From a checkpoint of a small image embedding model.
Training: 10200 steps, held-out accuracy 82%.
Rows from block 3 of a small image embedding model, named by matrix and row number. Rows with one number within an expert belong to one neuron, the router's apart. Each number is 200 + 20 x the weight over its row's rms, rounded and kept within 0 to 999. All counts start at 0. After the name is the row's rms in percent of the matrix's.
Before each expert's rows are labels from the 100 images, of 14976, where the router gives the expert most weight on average: "top examples" is what is common among them; "lies over" is the class under the peak. Only what is clearly more common there than usual is listed. The data: single toy objects rendered from many sides on busy backdrops. In brackets: how many of the 100, against the usual share in percent.
# router: router (model.blocks.3.mlp.router.weight, 16x384, trained with AdamW), inputs 192-287
# up: expert up (model.blocks.3.mlp.up, 16x192x384), inputs 192-287
# down: expert down (model.blocks.3.mlp.down, 16x384x192, transposed), outputs 192-287

# expert 14
top examples: matte (100 vs 33.7)
lies over: part in the main colour (53 vs 17.5)
router.14,117,200,201,201,197,184,172,217,208,215,195,194,169,193,216,182,195,187,224,205,168,230,204,208,190,174,235,217,188,202,214,178,200,211,191,213,198,191,201,206,187,239,222,203,234,212,180,186,184,166,214,201,234,198,195,177,173,198,236,204,218,197,198,249,169,223,203,219,168,244,175,240,158,234,195,206,208,233,184,191,186,219,209,193,202,188,195,201,214,193,206,197,187,226,165,183,219
up.0,088,187,186,221,215,176,195,210,213,218,194,196,194,207,196,232,228,217,207,219,216,213,178,182,214,194,205,226,199,194,155,207,222,212,198,156,238,253,211,226,222,220,218,229,208,198,231,206,213,252,207,212,201,204,190,190,156,194,180,178,224,211,206,198,247,180,227,213,191,196,218,158,186,229,189,210,184,228,203,204,216,193,191,199,179,216,207,199,219,177,239,237,202,230,179,210,203
down.0,087,179,225,205,189,213,186,203,174,182,231,187,208,185,213,207,214,223,208,241,172,241,241,215,173,167,190,198,222,204,193,210,206,194,208,172,178,195,225,193,201,197,197,187,180,192,196,180,225,203,182,192,184,166,184,195,219,186,223,198,217,195,214,202,187,212,205,203,212,217,236,185,196,231,201,177,198,201,173,173,203,179,217,179,225,181,206,202,190,215,213,219,199,187,220,184,201
up.1,074,190,215,206,209,157,190,196,246,176,223,200,210,180,192,202,167,214,198,202,193,170,216,159,216,191,196,199,167,222,195,239,179,235,191,222,197,228,201,200,213,201,210,203,233,166,193,222,201,192,257,209,171,211,166,203,188,194,216,207,237,211,188,194,203,207,212,203,209,214,196,220,199,194,196,224,210,188,209,204,141,148,195,185,200,186,186,216,223,167,219,180,186,215,214,228,186
down.1,073,200,196,243,183,195,219,185,177,185,197,230,184,169,195,190,228,201,205,204,203,198,221,203,192,216,195,172,185,200,181,182,170,196,192,196,172,180,188,201,194,200,194,231,207,197,163,205,199,187,243,146,210,240,187,226,217,197,202,181,194,162,200,223,215,208,241,179,190,186,158,222,192,207,205,186,179,199,224,191,218,213,211,249,188,179,157,171,179,257,229,195,191,236,221,212,266
up.2,112,199,218,192,191,212,174,171,164,206,180,199,207,195,182,214,209,187,184,198,195,220,228,201,247,215,199,233,175,200,160,223,207,202,219,181,190,192,236,186,239,201,180,195,234,212,191,215,205,240,207,172,203,167,238,203,178,221,220,207,199,178,193,204,211,191,171,239,182,206,194,232,216,192,192,202,181,207,166,167,189,195,204,196,190,158,192,186,209,198,192,215,214,170,191,203,195
down.2,116,199,180,209,157,164,228,203,226,202,184,187,206,186,186,220,211,240,207,148,184,163,205,172,185,221,180,218,223,150,200,206,201,210,209,227,183,182,203,187,218,223,190,190,189,164,218,223,198,182,143,200,201,203,231,234,188,175,227,223,244,202,204,200,212,193,191,196,178,187,224,207,204,226,208,165,200,226,215,211,224,220,168,186,243,220,212,204,210,206,177,188,206,181,179,194,208
up.3,126,198,179,188,204,185,226,186,184,193,184,186,159,213,209,203,184,228,225,203,171,203,199,216,215,180,204,223,199,176,184,146,188,185,214,210,144,190,205,181,168,207,207,199,207,230,213,200,232,175,168,190,224,198,205,195,175,201,196,195,206,211,207,201,202,187,250,192,216,197,217,189,176,191,225,145,205,228,201,198,203,217,219,219,223,202,218,222,212,207,228,213,228,194,226,178,227
down.3,129,202,179,161,221,222,236,184,169,182,233,198,213,203,190,193,201,160,160,201,190,218,167,203,196,231,173,202,222,185,249,209,218,212,192,202,233,182,202,175,206,203,236,205,147,201,198,218,192,191,194,165,177,234,208,204,209,194,182,200,170,183,232,206,216,185,195,206,214,239,223,243,209,187,202,184,199,158,203,207,203,209,214,213,172,220,198,192,202,186,196,207,204,200,246,211,206
up.4,129,169,197,205,187,192,215,197,212,223,211,203,162,209,212,245,220,212,205,201,182,197,204,237,186,235,225,171,188,202,211,202,199,212,222,185,172,209,162,198,160,216,212,155,188,193,183,180,210,214,182,184,215,205,200,219,173,194,171,240,224,216,201,196,213,196,182,173,175,233,187,194,212,222,190,184,200,192,206,229,228,191,205,215,234,188,205,176,230,182,218,166,195,201,205,171,197
down.4,120,229,196,181,178,204,198,173,196,226,203,201,213,190,212,190,205,187,215,220,228,220,207,214,203,246,218,201,209,237,190,187,228,242,175,199,226,179,192,180,185,229,220,185,202,215,161,219,221,180,202,179,192,210,222,185,197,215,179,153,167,194,225,183,218,227,180,172,230,225,188,212,184,199,211,198,191,204,215,234,198,216,198,181,137,240,204,219,201,218,179,207,205,184,224,194,220

# expert 5
top examples: glossy (100 vs 33)
lies over: part in the main colour (55 vs 17.5)
router.5,118,238,218,258,192,209,163,199,231,246,213,183,204,185,238,177,205,185,214,191,181,189,195,209,169,183,179,185,231,183,232,172,201,204,192,195,222,208,229,191,214,196,230,178,188,216,225,202,190,179,180,225,222,198,156,204,239,167,176,199,197,185,200,213,193,205,191,188,159,170,218,190,178,186,204,229,181,194,186,202,173,212,184,194,195,175,180,193,221,224,202,200,208,169,189,189,195
up.0,157,201,192,228,194,165,220,211,206,211,199,196,204,193,196,195,220,176,171,177,227,197,189,228,172,186,172,185,211,213,165,201,215,218,210,188,215,273,201,204,204,166,157,169,197,216,174,211,165,162,161,198,189,224,157,215,222,234,190,194,212,195,198,194,183,218,207,202,174,206,208,188,180,198,207,210,207,170,162,179,191,184,166,173,169,199,182,212,226,227,156,231,222,213,219,211,209
down.0,156,216,208,190,204,196,174,202,166,210,181,189,208,227,204,194,208,191,150,186,210,177,188,176,234,256,217,199,178,198,162,193,191,190,186,175,187,207,238,213,202,225,226,217,221,204,179,200,203,182,189,195,206,222,194,170,177,208,219,187,217,213,174,212,211,201,219,214,181,179,191,238,199,184,193,176,158,170,208,204,173,187,181,178,212,222,197,204,177,219,203,177,177,220,200,221,218
up.1,077,187,224,189,221,170,179,188,210,240,220,187,193,187,201,178,196,203,186,187,193,228,179,198,207,227,196,190,198,257,202,210,223,185,208,197,211,174,204,202,191,217,196,205,176,218,232,210,199,191,225,244,194,230,179,196,199,204,210,215,206,182,198,214,195,176,200,207,185,220,237,219,192,219,203,223,211,202,199,205,201,210,208,217,203,239,191,217,207,222,176,198,234,207,190,202,195
down.1,083,208,204,160,189,205,180,198,190,216,203,221,180,213,178,186,164,191,208,183,242,175,172,190,215,162,193,153,193,201,216,180,190,184,211,180,212,235,203,199,219,206,202,209,210,186,199,188,199,199,180,192,180,214,213,189,205,229,211,201,186,198,187,204,171,194,203,244,181,193,185,191,237,222,192,176,187,224,193,202,208,193,204,207,210,208,230,211,207,193,204,201,226,226,250,212,220
up.2,062,157,202,182,197,231,197,158,210,196,169,196,207,208,183,171,206,193,200,147,213,220,202,193,193,229,217,221,191,193,204,227,183,201,229,222,220,169,187,192,187,191,189,188,183,213,169,214,257,165,250,162,212,195,183,203,187,208,204,183,220,199,219,164,215,186,210,205,241,185,200,197,205,246,208,180,206,187,189,205,190,186,190,222,214,231,220,189,176,216,200,211,186,219,144,195,210
down.2,069,218,192,228,196,207,193,227,212,168,179,198,230,176,189,198,195,174,194,190,188,198,198,177,188,183,192,204,183,186,208,200,172,203,196,193,187,191,199,217,218,214,195,194,226,184,172,200,158,169,184,181,193,210,200,192,178,222,208,209,220,210,207,208,234,195,176,180,212,201,175,169,199,193,206,199,204,214,200,209,193,191,196,194,187,196,207,219,190,207,166,192,208,220,207,213,214
up.3,101,186,190,222,189,196,221,189,217,194,191,171,196,166,195,199,209,219,184,210,183,201,219,203,206,207,206,211,145,240,184,193,189,207,241,212,189,177,200,180,211,229,223,201,211,208,209,195,161,173,154,186,203,193,232,223,200,194,206,196,229,188,181,201,207,147,184,184,221,230,158,212,217,220,189,179,206,197,199,201,195,221,191,222,206,176,212,191,208,202,187,184,200,200,203,171,194
down.3,098,183,232,190,209,190,211,205,197,185,206,178,198,181,224,208,166,193,187,154,182,184,172,199,194,225,204,179,201,172,177,205,206,161,224,213,227,182,235,219,207,214,186,195,184,194,252,205,176,206,214,224,184,200,238,192,215,221,209,209,207,243,192,218,174,203,227,223,200,203,184,191,187,209,227,198,198,222,170,232,168,205,174,223,215,214,234,194,203,196,170,203,181,213,206,179,238
up.4,106,213,172,170,207,192,221,211,214,199,214,220,217,185,194,193,209,215,174,210,187,187,214,209,199,186,205,165,217,221,181,208,181,181,181,218,211,219,224,208,199,211,218,234,180,194,158,165,193,199,194,216,189,192,201,186,191,204,213,196,189,204,202,206,190,234,228,186,213,167,233,155,198,222,188,199,209,228,205,190,204,199,216,191,203,188,204,202,161,185,233,204,162,222,209,174,216
down.4,098,181,186,137,213,239,203,166,191,193,180,184,179,225,196,188,215,178,166,151,201,190,181,180,161,179,231,208,205,226,197,229,188,196,198,162,169,213,183,220,186,210,207,193,202,191,237,177,206,234,215,230,227,201,161,204,156,168,227,185,175,234,216,204,209,205,194,213,159,190,213,160,175,178,196,148,196,192,226,242,214,189,199,170,208,195,233,206,200,193,192,212,226,186,210,188,184

# expert 11
top examples: metallic (84 vs 33.3)
lies over: part in the main colour (49 vs 17.5)
router.11,104,219,183,211,199,216,213,177,166,229,219,153,227,184,196,175,254,203,210,202,204,221,190,201,197,190,206,202,205,203,172,175,192,223,215,215,197,191,180,203,208,173,167,212,165,184,196,153,222,211,207,183,232,206,196,193,206,173,219,204,197,190,232,215,196,175,195,180,186,174,210,226,224,196,182,207,189,184,193,189,186,210,174,191,210,184,184,195,207,211,239,168,234,229,165,203,218
up.0,130,198,207,208,215,227,173,156,203,181,189,158,226,185,179,196,184,203,173,188,181,245,172,206,219,191,167,244,225,230,219,197,200,217,216,199,176,200,197,204,204,201,221,194,229,181,188,197,172,213,231,209,182,220,213,167,206,198,217,166,187,209,174,188,179,208,190,213,178,205,217,208,183,193,205,173,197,182,185,196,217,215,194,207,200,212,183,240,150,155,154,279,212,186,180,215,189
down.0,130,203,198,208,183,197,246,184,243,172,188,223,203,191,225,187,224,156,195,206,189,186,201,176,197,205,222,198,167,234,184,206,169,197,225,186,219,162,233,202,208,204,197,204,205,191,194,200,208,161,190,196,193,218,229,190,207,239,217,211,228,190,233,241,200,192,192,208,186,207,168,186,200,188,239,189,207,183,215,206,216,216,203,189,203,208,214,181,213,212,175,208,209,210,176,221,173
up.1,089,198,207,194,207,189,207,224,206,181,217,142,187,202,205,205,167,231,203,185,192,200,200,180,207,232,240,216,196,227,189,182,228,197,191,201,217,226,206,181,187,197,225,206,164,220,183,163,208,225,221,201,217,177,197,230,224,216,212,219,183,193,191,193,213,172,211,204,189,221,206,185,189,208,184,205,183,182,208,221,204,203,197,189,201,204,193,179,212,200,223,179,220,170,199,186,189
down.1,089,172,198,201,182,166,217,180,230,186,195,181,245,167,198,224,191,206,200,219,188,221,207,194,207,252,196,212,202,197,207,200,177,208,199,202,191,199,209,193,171,183,196,191,246,158,227,215,183,195,220,186,217,218,226,203,216,180,197,227,191,194,194,207,173,159,205,207,215,207,241,164,208,169,182,213,200,177,242,177,213,203,187,191,157,219,229,219,192,189,191,195,168,214,217,166,253
up.2,084,201,199,177,214,175,223,202,207,227,261,209,173,206,203,158,185,205,173,192,218,183,210,197,215,231,160,218,169,179,226,201,206,211,195,197,208,178,215,181,192,172,198,203,202,215,167,216,207,180,196,221,174,191,168,206,206,214,210,208,187,201,216,199,206,211,165,185,212,184,212,202,235,158,181,208,228,186,235,190,197,204,156,208,191,217,223,224,171,194,238,208,190,220,217,196,192
down.2,074,210,192,169,173,205,174,161,190,179,188,191,178,236,195,176,227,212,179,200,200,200,224,176,220,179,207,241,193,211,207,204,206,176,199,174,206,237,166,171,241,229,206,185,207,191,187,181,219,255,224,188,219,200,196,237,195,184,237,212,233,171,216,204,223,197,214,216,226,175,220,204,169,243,207,223,192,189,195,196,199,212,192,206,225,174,226,186,145,204,176,223,197,232,198,187,212
up.3,111,172,182,229,226,162,173,222,198,191,192,204,198,178,179,200,171,219,234,218,232,192,219,187,212,203,197,183,242,214,205,181,190,197,193,187,195,235,194,215,188,241,240,240,220,185,197,186,199,212,216,200,214,238,205,232,228,211,212,197,199,197,205,172,222,189,209,180,236,220,187,189,231,203,192,204,217,199,223,220,190,185,199,205,199,234,200,187,205,214,220,207,178,199,205,200,178
down.3,106,211,214,208,187,211,228,208,199,219,227,218,250,208,189,199,227,194,224,192,204,258,187,178,211,194,208,203,234,207,214,191,198,174,211,180,200,187,245,169,183,173,177,226,178,228,238,180,165,216,185,191,206,181,227,208,187,192,187,199,202,198,219,196,205,203,169,182,225,178,217,203,210,173,214,210,198,211,186,216,196,176,203,203,208,203,205,205,189,216,196,199,211,214,197,187,154
up.4,113,197,183,195,221,171,181,196,164,209,205,213,222,200,188,171,205,204,206,193,216,206,203,194,187,196,204,208,237,180,246,181,190,181,187,214,198,212,182,221,143,205,207,171,179,223,215,222,213,167,242,210,209,234,194,200,181,196,232,192,168,205,183,167,207,217,205,210,168,202,188,193,161,209,201,175,206,162,187,180,206,197,204,229,207,178,178,206,211,196,206,198,166,204,190,189,203
down.4,098,216,197,206,201,192,214,200,181,222,198,209,171,209,207,193,185,194,242,205,180,191,187,210,217,157,184,202,224,217,196,158,205,174,208,215,182,214,195,161,214,238,194,234,201,178,172,218,211,158,200,217,210,188,207,197,189,200,206,189,192,203,188,206,218,229,196,203,188,171,191,200,182,198,185,189,183,170,186,169,213,224,215,203,196,187,181,198,213,236,229,236,229,215,187,200,181